{
  "arch": "transformer",
  "model": "CTC audio transcriber",
  "dataset": "phrases spoken by 400 fixed synthetic voices",
  "train_examples": 39062,
  "gain_aug_db": 10,
  "noise_aug": 0.01,
  "n_mels": 80,
  "hop_length": 160,
  "input": "mfcc",
  "spec_augment": true,
  "win_length": 400,
  "tokenizer": "char",
  "vocab_size": 31,
  "norm": "layernorm",
  "norm_position": "sandwich",
  "hidden_act": "gelu",
  "mlp_ratio": 4,
  "head_dim": 64,
  "fused_qkv": false,
  "bias": "all",
  "qk_norm": true,
  "parallel_block": false,
  "inner_norm": false,
  "moe": "top_k",
  "drop_path": 0.1,
  "num_experts": 16,
  "moe_every": 2,
  "expert_mlp_ratio": 0.5,
  "experts_per_token": 2,
  "shared_expert": false,
  "subsampling": 4,
  "layers": 6,
  "width": 384,
  "positions": "sincos",
  "optimizer": "adamw",
  "learning_rate": 0.0013,
  "beta1": 0.95,
  "beta2": 0.999,
  "eps": 1e-08,
  "max_grad_norm": 1.0,
  "max_steps": 4800,
  "batch_size": 256,
  "epochs": 31.5,
  "lr_schedule": "wsd",
  "decay_fraction": 0.3,
  "final_lr_fraction": 0.1,
  "warmup_steps": 240,
  "weight_decay": 0.1
}
Rows from block 3 of a small CTC audio transcriber, named by matrix and row number. Rows with one number within an expert belong to one neuron, the router's apart. Each number is 128 + 32 x the weight over its row's rms, rounded and kept within 0 to 255. All counts start at 0. Numbers have three digits each.
Before each expert's rows are labels from the 100 clips, of 14848, where the router gives the expert most weight on average: "top examples" is what is common among them. Only what is clearly more common there than usual is listed. The data: phrases spoken by 400 fixed synthetic voices. In brackets: how many of the 100, against the usual share in percent.
# router: router (model.blocks.3.mlp.router.weight, 16x384), inputs 256-383
# up: expert up (model.blocks.3.mlp.up, 16x192x384), inputs 256-383
# down: expert down (model.blocks.3.mlp.down, 16x384x192, transposed), outputs 256-383

# expert 14
top examples: /i/ (97 vs 32.7); /ɹ/ (87 vs 57.7); /ɪ/ (73 vs 44.3); /dʒ/ (40 vs 12.1)
router.14:077089122143128122152159135132114145159128179096135104134187142127130182091106127074192146119134130123132091120185102115166105078158167123160170117095103155135116163085119121162163152169173095107098119160148141104172165122130113205141186105146166071089120120140090117161109096112156139112134146137093132140080124149107144166104135090077103136122202175140088169096106079133135131155064
up.5:130118118108154133133155126123161171077167067161101194092086184093123134139149110149133118113141123122103122087130112118128139181097137200118068131090157171177190135141145134121141124111113162175113169172119111114061122161118137085119124162095175198102148131114185070069091146101156142123072098111127087115142129102108099134146140106136167060146067144149164139132153145139128126126150
down.5:122133112169223145147129086101112130133122093175119085117135115109096108103121135148076152109076145103108142097127165133125200198138084134143098106159094105130065154135178167134104128158093153091090137093182117137115152177062072085152156134156158102065170163135161111111115170118123167072118080144101094124107134110104089148071099144142085086124108099122161148080140163131088103234161
up.6:102157167208186094072128112102139124125175104152149161173139131108129114093141147134114143118137118169109153127112203205160168126120142147115130078141171158137125085145119133137094139119129159163101100110180190140166126125129145056126151164168122122163087199082103100137143110114144105118147122134137111122095137134136142118141148149118106123119120120155127158145165193182150122108150
down.6:140169118127130080146139118101118133128109145158163140106126129153127093162169162130062151160125157108165140144098113134104133173129078109149125136048148140083122128154113115030088129107118139203153069124127170195091093113114105171145161128126146214131142175071103100111091172126156137141141118145177160091126122147128118112159154162148155103128125082089156127119136158104096072114165
up.7:138123116101136148155158128090140143102096122144184154078120105158104125141158131166140132139152134151076194162048097120099151190084097174068138140137066115153130113094216143023125129138126137121132111125133193197155113177097146090108178167127073184177148131035149167172116131138168127165088118158122183097141119138104079169138112145158145118064075123138112137162120190108147086086141
down.7:153151133098135043122117127117066133066113129103102142148167133081071143117170162123118138181125076157117143157074078088141170117110100195117134120106115133094084098155057163154153077082127121174120090139106127167152132145111143091181117051112160144079127120143107130149122115135205148158133098150168187095148123068144081155150129108151067094102091183133039139120061119160104057136147
up.8:133131105135201161146151075094132161088134114191127149146131104128151078102116113145106124141137131088126148141064151153120192140134137131097129166140158100165140087143128102140087169092091121146107127117109109160096084137115156055126208084103112146079155126123223094187102159098138118144070052119180142151169149136096143127160124172156135119130100116120134122166145199093104077090153
down.8:056187105151099056115109137124111138119138131182091124153099155098106129129154165110151098165096193081147117158091139150106107183150122139107089154102132154144176104102056173147153160144076131106103139068127128152098097147065091194118162084179115102119142114112138095151157120116142112095118152121097112133106055077201084062149140106150139089186164146092121104127145108129092141137112
up.9:123153089150086102143138127131109066119097063130137165054145136121181149220171122169097197092107118128092170080102158180139148164136089151107057134113161105123126116133148105089139165079054116142093084111196123131070117134090079114203233122155169134119151135127147113090105144111086086118084039139077085137083131150119100124081142156124113101124047082124134092161095172123163093151203
down.9:135084134095158100123114090143145091128158076102091109093104132118157091096134143091097133147148100121084094116215096134075116137169118059153087087096122092175174187135143126144141139212097156145118113098169126151164140170129139127155133143181113113064121179120121051111096165120119130187110084118134124103143167220136162139137181081143130141138165083131137162100089161138127097149116

# expert 1
top examples: /ɝ/ (89 vs 43.4); /ɛ/ (70 vs 34.7); /v/ (47 vs 21.1); /ð/ (42 vs 15.2)
router.1:126122092124110131122153084152167147155127105156125109115063085109134168157114106143119147118119141116164137128160147133187074161108092113111089183151182164152134153087156132083107193070113115169154091106107159101130165117110100161136135136075142117099169132150158151076134160120161134145055071134142107144150114113120125146112168164129127187098112104100147145209141197177165129131141
up.5:126111157193175054147126107082131097103132135112103110130122108129129125165128117096075113107113091110110117159151167147099138109130140152118163121123075175101157151177168104169133067126124090094107134175142053155146102157125130137059175101082147169161113138097132096136117139061133127118122173089133077144102121073154155098116106111152156114161153148151143156078142165128181120138112
down.5:137168146162102102143127130130173113156170105197096137146169210143145099156117057176139095114159171157139178132055137103173070125156096114110153144124162157125143141135042119095108140097092163137132135157103118113102093143140118108108163151187075130106132111076060197093103201168116127091171108159135153154097126168101164084120119177215157118136164109108115102159154123082186126155121
up.6:088073149132131121148151104124151125090075073087129078166107147103170150136137109136124081113135093103144107168109178146111164120198161099239159051176101122114164124135135114109190076162098086146035145129170108108140111115086081103138173072136160127101073167118120118136145154118133105141098152149139133176083132142187054082090074106135151140112135141116158113081083113114122146110136
down.6:130161070143177138105115143117101145167110178133119119087122079117084122141127151134142142152091163121167127083110112159113114112121162162146150116097108134106149171143090111120116180128106107123153089073129157058107124081135105129131124053118148132101219168106151122138113101176061132095092142201095161098122164096133175149074085112071092101103145052118136144128169138144146073120141
up.7:138168167084167117121145120123165135123098175143118118083131149147103097113144143130118120092186144131147116109147185159126152058161149073202159070120070144165143113190143183126161096177154113119097089174164162138206141119139158164053167061145094114103121161110084157169131103103120107186110163094080139121149075062180085161176154132135079165122200125181133134111134127123161112109130
down.7:139122136197096062134143118184145176110090127100156081149128172145143136128099108103176106125153146128161146213113126114154145129159130133157168175150126106143112099140145150172150142146115171173150129105105142134105099116092110169128151088069093088116170073140150115162132079113109120147152119065108218157156121114067103095181065137110116075093148166106101109172069197136156156133154
up.8:084102166143112097127143121110068058127116111138175078123114139168157136175155148094089131097103107161164095134158179126097148078181085140146189057096057182094088121122153128112088108155103132061139086184139120141169088131154127100094159121156119142103121137102108129144103091108139102137111155120153118158137145161176176144136078142135116097140156102153113129072182117112085145165127
down.8:103148139174100134130140087153118134080134125102122125179174095109102109165064143097121079150122131123144175107118096096145122126162101188117152133117103137141131119151112136213099148159099139136167131100139096074089101113112102125097073095138088132149145118187127152103081128133121142138120146167146174124170118108148149116165115110145137091158131154122158093104104142157160114136108
up.9:128119141155158111119132160088126123135070163173112145140160200133081119093155146131134167113115085107125154173095126102076167062106142144122143102130108155143165031072111129100079125097102120087153104231159120133118093084121081090119115120149096144110053084109161120107109138136195103121100076108168094139121123094112109109133107138160132130129123178186182135126103093100111116109185
down.9:111124189177094165118097118120171112119187119104110076088134133097152068124156125056131096164132138084212092166145116135096141186130128096117125107135114107151147191119141139109108101151127142170078116129129114166125120094073126147121117104176142125160128158126120101131143094180142131149129153074149114159188157147140092105140111065102102125135144128114127145085086096159079121147086

# expert 10
top examples: /p/ (92 vs 34.9); /æ/ (85 vs 27.9); text has "apple" (29 vs 1.9)
router.10:065120160185112143140098132136118137129106120179118154113066142142133143185128109127162147121129125158185094106097172093144104140145099179095111145177090189092143158131100084096082138105090122144132130111122159148088081082099087104193162111172155104092189153112145158121133160141162103088166076133178068148138133125154142106088140159143166094100055109147168153141096134169094156206187
up.0:122084139065206113135142181098113075115121172129194168115121108147145168134127119075040152123139192169134126107116157217124140102157100110119127137106069124130146095189150149092127127091177184167197099124138083101153135117128138138091114130084143122138100137112191117200082139134118111172131164115105180158118102111148179142145098127129152173155177119185108173086142089097122097093090
down.0:087082139107185120142095099130128170128129145157081118149144079119074109134125184118121100107127100041118101172154123153081150056162102120104103090079114121104160139129143145175126099133172088117082184129201185076113180143125155138138141079135137128123111084131142082165090094125157146102116174169122146098099116134117186117110123111102114105152092142161132085118175136134072078101103
up.1:095138179113134119103218127115152104119159076100172166145120154155158145131131162164157092097135141105100110146074141137067131147092205100139082084104131136099090135155165163185156121169127104153126110129102143083134080131176155155123117076155148108177104127106113138101090114165107084175125140094159152107139112126098141145112010161087133117099174141164147194115129138096124132128134
down.1:105125130139127160128162093138132117105137126145207153119097173094141109144143148080095063120161128102130152130145026115211138141137129104094109142042145045091078135139118146143138118131144131144140086121163155103062131120099152110153088116182163153078162127113102049112111133120091125119157143136085117111131139119112100077138109110142131100198177172142149139117143124119083139143154
up.2:132130207018107180083115189114170114083131115079138100129173124101175070110162169060065129100161137141061140125165121172091155105143142080118107109100079137136169172143182133137118111125125143135074133159164112166163087160152128143108124143127168144131103104120141132110133112107159101147124159154101105135072091134170085146086114073176168190105150124112118155105161150050125075071113
down.2:151166119150100103140113143129120132110170107111143157189128190096137110171135131116148139124113135120145149200068098118171150122092118113087103158079172095133153146175111132140154133126116115127161083133110120175109106100159065121148099159101144143158062103094112169084204107143132152177132112179113158075115109168091104116119112118125158084116108142108124126151115119067126077131155
up.3:167102163111196113113144150069144166087132158124179115139113102178082184086175116101184140110191123080122115152117096127165155078150134149105179090157086115093118128144207129109138149150161153115098111118093145131121112131151186064120083110131064114172144066151119124155079149127064135162139142116116144135168125133170154136089182086136123138128082144175136118149206104145109082082142
down.3:159084176067126154150080127105142091163158105117121141103160147134120076088126092087055127124154097129144145104182147109149138098180089119158107108139127132113136167088153085109129096123147130159146055146130135180100104150162166139163124167148098139076149124161126092122067138083152174217129091110077061090137160169117101178137132168155084099104101081178103112126174111134151153130114
up.4:136118164082117163136154088068155089130095186127152068117140132095107170128139148168096194112146129109075153120122175147104128148061195098099093167106160110140154115106147139148141107123159077139190137109151137136179147125096097145121123109091157128163097107104124110137053147191083107132079129146132168123130109178147088139157168143057147188176157127108142148129132116083141111113138
down.4:134137008083105106130167121079106147085118181116154066113154138128087132097116094138126131103109139133108161096130100186088123149095145160146057126101128068119151085079103096117160119106144157166099128134176101128173117142128111145107117076070166147149178064088124132091074101169170147126146129117123110183072083105067117165156125138088125155080137141111158132148142146183177123086131

# expert 12
top examples: /s/ (100 vs 52.5); /k/ (91 vs 46.3); /θ/ (40 vs 8.8); /ŋ/ (37 vs 9.1)
router.12:056150112164105204102095192099146111092087084122168063140104100135086091068176164120095154184139109153122157175124093097093118131141128174078156115147123116144144084198092149077141133170109066148144161129151138158135125126172072071129112093158135177106121097163117127131123132170157133072098100156182150102174135099138122091194141095072119141138123129098167123151200127151119074144136
up.5:158075096101091077100095144126088171182164191176101171074132074085145123176114162132112013126136125118127148150111138149131179139107122233157126110131171091105159099105195184108160126108109173133099133123123147156108101181133212102148099119177097105152144146136102093145154063103097110218140117100108158095099126126155202164107169154163153134080128134143138125124136116144138102105138
down.5:128135172092165144213098118079134133149142156131147123144158075150105119176148153119149134082221107100126144123124072173163153112075078165139151132130123166070108116068146158132148073090098158188074142147099146076181077110119161079143121144134181154134168103138154127068169097172181127139118118115108129119138187190108107122123171119146125167130124162201186171117093129157084185133134
up.6:146228146194133099109185127130152143142149152126055102125123160100162122143088109109130121111175135178102133147174136131099129132097106094119098118108127198058137126090132171179141105138082096133129190167168117048119106151161139180129154130166163126141107166145085173116089090069174143159104110162177126149109167155104177179128069129166151145074130117145080138149067059088138136118183
down.6:117115095142145149084105126140159157101120110091074090113111114122093119118160171111157159134121086141084102145169141123107159101178167136179150102154137151146197122084204103111124153125173143144145092129167158116087119060151125134162133124149123143114163124144168114135133083138077169143127168126116097108145153161111133123091149147059087096101107097152142112111154159162084130115106
up.7:083087149048100110070110091127173083163185102100157138173163120154159120145186127090112143104227107133131132081123152132113142153106154110161117119168126197142160183155121133152114178107123161045169117144149086124204101146173088119116120093074157116099124158144104148112217087119161126136164101131124110160085082229149149130073088168219139123121228065134120103130095143122107145127179
down.7:188151116123121081135159159071143151058133162187105141162106125081069151143114128216188123098083079139090148079178159101137165134082168160105076133120134048063038119157121169215175128088150085139150135148097170127107126057158101106130077107087191125156156158145150169124118136168161103062087125119141173048148132127122150132118134194141097135116149154176122143160089123126123157137161
up.8:119110141117157109141137097113105074157177044149129148129087187140168182093145111159196134124130138158167129078073118154139147087126100086108138123080181102144155140158163119124146078147075128189126147136165111113196159130120168183020240136123085124160148133092078164121064144096122145121097082111082157090093116106111110143108150142123110097203134151198148157068119182147102175178150
down.8:124082106058090189182103122118138189136118195178137129159118144161054140144122137179150144142136107124103111166155143142086144156103073128099131076097139154134106150147076139199100100165118104093079195107122118137131168119117127137146136117151141138139129104124144146139127133169111147085061100092201134182114120161081142127124091145089071127072189164089130100121129152202108147115103
up.9:144138192065118118140101157123092212160143166168146140178188139149104134154171145123104140100127171178139099134150152134138193110119117120107138047188136181055197099105101176069131176099158166132170155123114134161156100150081134117115107115151205100142140146090142144104182101156128087153108099188089166123113173137145103147114091121191127107108089098072119170150123142124098145082151
down.9:146112172126071104135158160177118078147165115090144155087102166107163143160107122083127127120178168127152083126150074130153134132187144096148139074069115138115215110127096135115224152142167176199132118122183150140166105117083204101141106073121167088060150164156138162152048103148111086167151158108095162087081126112098155172144068132114091137145160104149096152116068111154142152116135

# expert 4
top examples: /f/ (92 vs 29.4); /æ/ (85 vs 27.9); /d/ (80 vs 53.2); text has "laughed" (58 vs 2.1)
router.4:129093153123068131136134153161141151162156126099080108165107143139103119159124126114108099135134076156108136190069133078100120121127120152056139107224117178164119119162160176103104117096147157198069187148125135151116134099179083137149088086181152136181145140123182177101151087138110105128144154191180114104165141139116120129140155116166150121109115194195125136181130076077116126173136
up.5:108131174113184100145147170136059089124059172136168114110107184119136233124154113143146124084122083131148108131128137156125128087115130138044113153075152172053073107066087143165119108158081125119128123156135201058118152205094036131114131143186136104120121168134166106181130150113162146100112134134155160158088102209112203133116198123113086144133175196018111106144107103127096152119126
down.5:144116154097144149119085099152095167120182093144158130096137154134118136151179125094167215143149100068141099056193138137091095133102166129131133104175122181116128148081087101166124047144167188130073128137139103130147112102132118134178131139107137141138143190085149186158164105193171128117158085146129053157071118078084106099076084113121120163085138018142181125100160055133091120087098
up.6:101157137137178103139137050123159094181134114203136085096088157146092181149123108155150125156110073083108078092112148130096102136161114103152075152084152107153147132118099096126139152139130198091128133139110152150148144153061145128099156123087038132132108139135064082123102140091209115171129121123170097127137089100138159097162129146168145119184131075057102143139134196152122118127158
down.6:111150173117193095145121075138102188195083090100143155109118109135138156137140154134151130149143133127149157108141120116124129095107153076098155124111152169112031151122126107136145144150125190067114118136106048178097184148125157114094119151145172123100137089119123097112057147038156176116103148108141111153125196092121165147089108148151151126125115107073075128129107121057176126130093
up.7:125086194142155174109140133130130091161089140193154123177145168103191138087136179135106134071104053122152098126102160184130165087122112070087161114131099119113152140125165110096157163150155110142186141097146170158169111117119128148165112154108121113109071088075076159144112119151113104175126124160075126101079130147199137161118082139106118170148110150157179127178112126147138146082124
down.7:131047096197087118126112152125125112143145147081171074223155119116162183096072128145156105134121163078089060159094141141122104114141128169144112140152078170128169094119190094150135144129137123172105145047170119172126123142134019131069157164105152178157085123117092157144119116171123096092119107144141170123116096135124127150149086092056198119106146146112154140159127079117144143089137
up.8:135192136118130124198107184131140117142092157159151082144197104141139110175141113135097151141123121162066141097112111159136140132159096155067138090109153121114147106105117086080111064117091076115212083154146136173148126177127126145127113078161105173143060086121080104126151135163222111153080157131119181128119114142148204135123156143160100126111145085137122118120139178158140103089083
down.8:146185152208082109059109120196093095126108126062079150115115178122103109143137113100140137102130119082084116088081089056156125153180094090049137129154145109197155155157145159113124191118176107104162193155172131144133160062073125162162107083119124096060145111125070165138075083162137132095046128179103133115127170163150126114178112125108125112091135089174077110135160063119107110129157
up.9:144116126065104162156172146097150113146113164094171115142191138080145082149139125119172135084185129141092095112085097162052143128090110128105104132112136122110145199079171152096112160116158128128075110096158173181163120127152135122089143128035149126143115135053162203139097121152089142125138134136096146187097093075070105113128097194090139118191076095166160169168192155136169122093130
down.9:126118096141070133149161141108106122148096203169181094132124160170096144166144133168128181099114141110118121125101150135120145112124116120171129166187095111044129050143113156073183112157093156167089137131148127139105156130144135168108171095131075188148122116141081141107179108125138135161096067080160121082135064143140115154089047108102132105118160091124106121156132164131144122123132

# expert 0
top examples: /ə/ (83 vs 33.1); /ɪ/ (75 vs 44.3); /ɛ/ (71 vs 34.7); /tʃ/ (60 vs 18.1)
router.0:076134119140122100096099105119168134070139095106124137098130118079210137044160102188185127078113084124148132072192109106162148169154146127146095156114131096146124121181138105170190134147137170134095114125165103066136137175161137164120132121101116133092144163152161129099137145110088120127097125075100121132095121127163120122102114135078156113163120115100113092046103127178248146120122
up.5:121118134123152082123133122106127106101076191101145176153130136130154108110139118107160140165112163126113175156060099124114154166095098124086173113163104150119131037107142145110137118138179178156158132118176147170099111138166103138132111074137046159144097164099144108178109119104179114117116160131091170074136139142130084133117166148152098096111106133092101174150148092111159089084142
down.5:077182080143084105135124093113033085100079088137107105186085169139121146054140100197112124166092101148155157150122125140094188192086124193130124083123130083105125090153157185132071158141101099098101139193133100117088154124156097140128142089146174107131109104104170171174087133103176159135117160203130105126160187070134109094146165186125121060133127144161165153117110116147141128114136
up.6:096165170147132145206140133146159135123088153165135099092168195174099199186152126128136130120139131127134116111054148102082169147076132074104135093161104179123176152088115181114175103059163118124134145161105152117137084096094084085163166091078146161118131105093135182146146142067136120176126114168119127143093128113106031083113124161162215086133156138159151122174143140091083158149171
down.6:094125126168122141114119127085180211092079146089117139138116134162072145120171199102152111170140152106128069090099100117136086138110144129178152133181146165175148127132132129193124179121199139088151101138138109101117086100090101187171120144161105159131120101125083113118105076139131105156090143101134141195171114146177135115172084075126190118135089163146232135100114061123096135100104
up.7:144131165091109146167176120131137126116041170161121111131130152117162151172121100118124065115098140138131116160100086149084170095073072143129122098162123183088120105076146118180104167107107117114174111150148190180188135165121121100110140095111161160124081121082142157112097138137202093138061113180121104130151089146118124083169092075118187131126116142160127200168155134091100091086146
down.7:068050090071153141175171149152113149152076173127148140130117104088129160107166170188130136090154172084137151143136118108098113169103123111161171117106069122122147125093152173129189140128121095159150090103131125101144116142149169138122094112079148141123060104118103114151130082196075114111114131120114121183112155118127102154089101080104132109077173082094158125137182078148123122123146
up.8:071150149072125089091130165090107177084153144202078109123132155168116106134120135110147119139202146140111139165097162158065177117095139110120111088149099135118176174041143120127137076136155136076148152182116154178178093131122121173151127132128157134170078072092152121133107197110186102102131110122164136113150109126135044091136107111165162154151116094139141210150168191130111118077126
down.8:110179155153152140121103135091144168071095167174148129117146162154096117136150165124093132145152124086116140143119117172130160113107110121151145114194079190126204124145171195130135080148145150087097128149120154126134065080112057117127164112150129172168099069130136110135133094064138155170167092121131146152117101143206138107142127113155146091122125151080139145082131110049116115100143
up.9:155142145056120103159166240065090144123085171170170167162146112133104062177156179134151155099167146136117131121057112161111139106094098120087092103119095111114109126145177119132133126126130120111092143141146132140165103127130140159077132095146163127155096092124142156118139132141150134077120135099134196145104118131127141168150080133144108143096077087101123130118177116103144084125106
down.9:121193161135083226142124190130127116137107169119097101182170201162119067132098160068164151148147139077120126137134115154107122114120112132110088157159155139157119114127085090185157133085148130095136151203164127131143157119108116124152140078134132137106144152132094096115110131108141111082130150142090138123166110158099150082113153138116154119154123181065135152123170148133164141147095

# expert 8
top examples: /u/ (91 vs 20.3); /m/ (61 vs 26.7); slow speaker (56 vs 21); /j/ (42 vs 11)
router.8:207133170089133136120129200154144121175083185124135111155154138092143134125146080079150135110157150155102100158086111172071095087149128099143113121160119100094139125141106130148043152174092137100128153137124154106159097114112136140080086115107071134139051106126124165165188145143123146121116202129101193153141106131146178162129130118141099136125116126104076125138159105103144104113059
up.0:131164105105105089131124113147143147148121121183092153133156073120133068101131123109105131162108110150173065115148141089133108100116135157083137090145185124108089136115112128179196119117126182160106146125076153152133168120120152133156095078097161167139138112165063098155145120079103163127101155109114074100161161110178170108154126132123131097150112152113135073154111126137167134131091
down.0:094135151127152167116076113112047130131145102138140113142147140128150162177097064053181138042083104092126121166117125129155159156149098133205087124134114129112072123074135119062153122120151132081136090131136102159182150116156096125151088077102149085157087179080162139135091123125160151115132099191094134092078173125060144125115185174160131126114168187232136160164089134105109109122135
up.1:129141106145145122133140098130152153107157114151159110078051100139185118149103112163142158104090118135096141097096186130120182177084143121153100135080083116167126138078177124071127158065136123181074128122148134117144086196162135121183159139115108176162138151123131138172107124107175147104026135132152091108095131166110088137129175155119161168137095130160181099138097178138163086139159
down.1:116107124087191106129167128171137167105154042179133128126074113130104114121154152147110100138163119070147084187046098108128140130159187135141185097085123081120094098144154129071118136133143113135099071119091102165087101105137203120151136103155210157159139135121116084093131159182160151161165094031077114093149105178149133108144165139113144059101102126163129100106094146168108140117142
up.2:144158103158088096121112125131084171102177068134172122089118130192093110149104125129075160152120129129184119108110094136137148110100139205092179072118077125190111089131140129042170175154126112148087138099130112140140129124157172086151170173110119205165185126087162102140104112130194136109106138169134175124143109157075060134090176131139126095099111219181139142174168175109073109125136
down.2:126133101085138046138141094095081147098122111163166127116124117114077097105155132081112157112111134091189114148188104138149166186102150140120155102189114127132049098118148098100166085122108171131142108167144135162155177146161188085173129158115188139165170216121121137094204148195166100150151130075083116154122103115143119083094147155187096112148157101151133150101133125135063152136134
up.3:138108176090147122119096158121179110094040096169194141175110086187133156082169103127108128108135123118169161133126147090109125173140183172112203215171118165146145119089132098128107152124174114096148105113133146139136129191115168129148139166111107117121143132113113085172102172117147163249135078146164143172152136181107158110127114115171154184136151177198116140109149121120100169071116
down.3:118145080142158132096123095126132108099107152078167108147108123109095153120129164057107111153110123088174121129128130065171174115162131115169124085176113164155117104179119117139190128151185079217141180114122096168040102132099143193130108100085140156091129125155129146163136160132102119089147144077123130124122087082167155115162099154153118138134079111118147098117109119111116133148091
up.4:141110105167142080127156166105117201135107081160143161116116161149109169065109143116161134060110108107164108106139094097161133160154147150095106133129178121142119175101103146129103181097162118092158141166117117147101088124118068123158221143101143102048170129061150134137056108133111099161090121154093124124049087070112117135094143137131073164127121082091132077180139109113163148135152
down.4:098142171124110112154118134150130123147102070092173129158151148084111084140115099118088128171123108086155108144167106121085089086141117059148154167141096166147126158123080116192141097178125166157089080126116163179158150170135173102110124071105124093104135096118109111147131166112146109210154132116107145084107134125106137084129151152130117090159180125197116143074069079095034129115137

# expert 15
top examples: /oʊ/ (95 vs 36.5); /l/ (94 vs 61.3); /ɑ/ (85 vs 33); /f/ (77 vs 29.4)
router.15:126113157083199143177131178150190135155134078115130185121152173094187151116116095155103112061120131103167156140133038102119151162202168057105136110133135107106132153113098145191116110128102093101151113136121089072136065104110187095129160122109121135096092122074050120160140163127097147163198120114037119165102099124111166129130130121142105073113142107137103150079079139079150117120137
up.5:141109100102036146159089211108115124153116126182187093126117111173122159156135104162110108127094109131162128085106109114163131169135091156151145115166137125166082216076163153104119119017154120123073090165155172111138155111125073085157151132090195129103143094131125172105130147140096103093124166115132072175148105106145076085148169114154138135122099057122160020140178104146160147118166
down.5:119094128116131147104126083119109102152104112155147145101144148118192082148067121125128094072169110126178119129176119202171161100151121114122104152109136073101133161135133091183157198161077106192159143172166180167107131142021096133229098132125143151016143127137157073188108139139104097114108155145145113128140104143115125112135159130127146124133177122131141126163143147128129119183122
up.6:120098135122131097125100134085124112131162159128110139159081062110160144136157130103119148109123093137112163073142194147180128154163173145070135094085145109102138092126187162118181142145131113104116102135173141140077099118151080101160188119138167122104122149108112115068075104089112099103104108154133108095101160090127111118150126118116135066116127102195119156158160149152120119108172
down.6:109124119100072159142143098124182106137188062112175094144164149155158087118122150149088125128092104126074121073131150160114129172107087142165124162112087103130129085092120091057081101169180126151093115088154118146054153183143133127098126173126170066122106135128217136102133125142153119107162118094083088074075105139148063131125168164134158116137162123136118167117139085144128119100094
up.7:132121163121151151116050151108115089126102168178121084116106138141104111159129156072076155113130136127163073104130150149111166103129156127178140130153129161114195087077111099104115127087113123153128116156147112194138095125110091088152144171127144100119145118137176112151127131136139117136052154129139133160097109163081142120065139128087158147134102093165160081158176062124093176131111
down.7:147019098109139062166191165150150125194084179126163123129171076104104167140124089110134118116128126164159116155125127075134068044157094118134057151119139118102146183119132176148169121120115180026108121167076093108103137117138153154127126161133099109129115101122107094090112127118101171129084144124134145123122101078135185116140084101095115173119114129058085075104100207127141147152154
up.8:086109138107103144127170120094126147123088146093198115124072116112081168164159177138136068084145084122113104101176128144106129128114132095140123109135156073139113094150188180146154179066094153096097181150129096144133113078156090188132136111125121144118157195111130109141137125196154098157103084122120050151130083148155109134107101094145134190108114198124146136151100164129118168105150
down.8:143106160091105172117148107148108121117146095130090169116182136116143060178106184117104062143126047104145110104112144159130109126131100135101161097103143132107173191165137145124091149134127110115075075078145119116106148164168125109092091139198111150138093159119108101131085171185121109147165147082130101113137151187167111100129186108138062073143129135212113190116133109115096102151151
up.9:126169150177137172091142125097140112053112090118117057187074153153103097103131141179140175092145094129153132129098113108126144070114138120158159075146112168145122134147157088133158134062126151108049107121121137147158106149139110091089169103079129120179120152076114173113101100133147138092129213130187175171148096118122082167147072132174118097106152179181149152122130193172161122105131
down.9:154155148186113022111123118116156161116099120094123136093158138098145130174107126178117087133108124147097139104112110172173140108146164124131099103187190184193143126143102115169157101128145152126182083074127144187129129101111105124187124117128104149107118110111146160151131088080142163172095129126164124095108101069115121167148129127127144098084119083187162130147136192180096137091206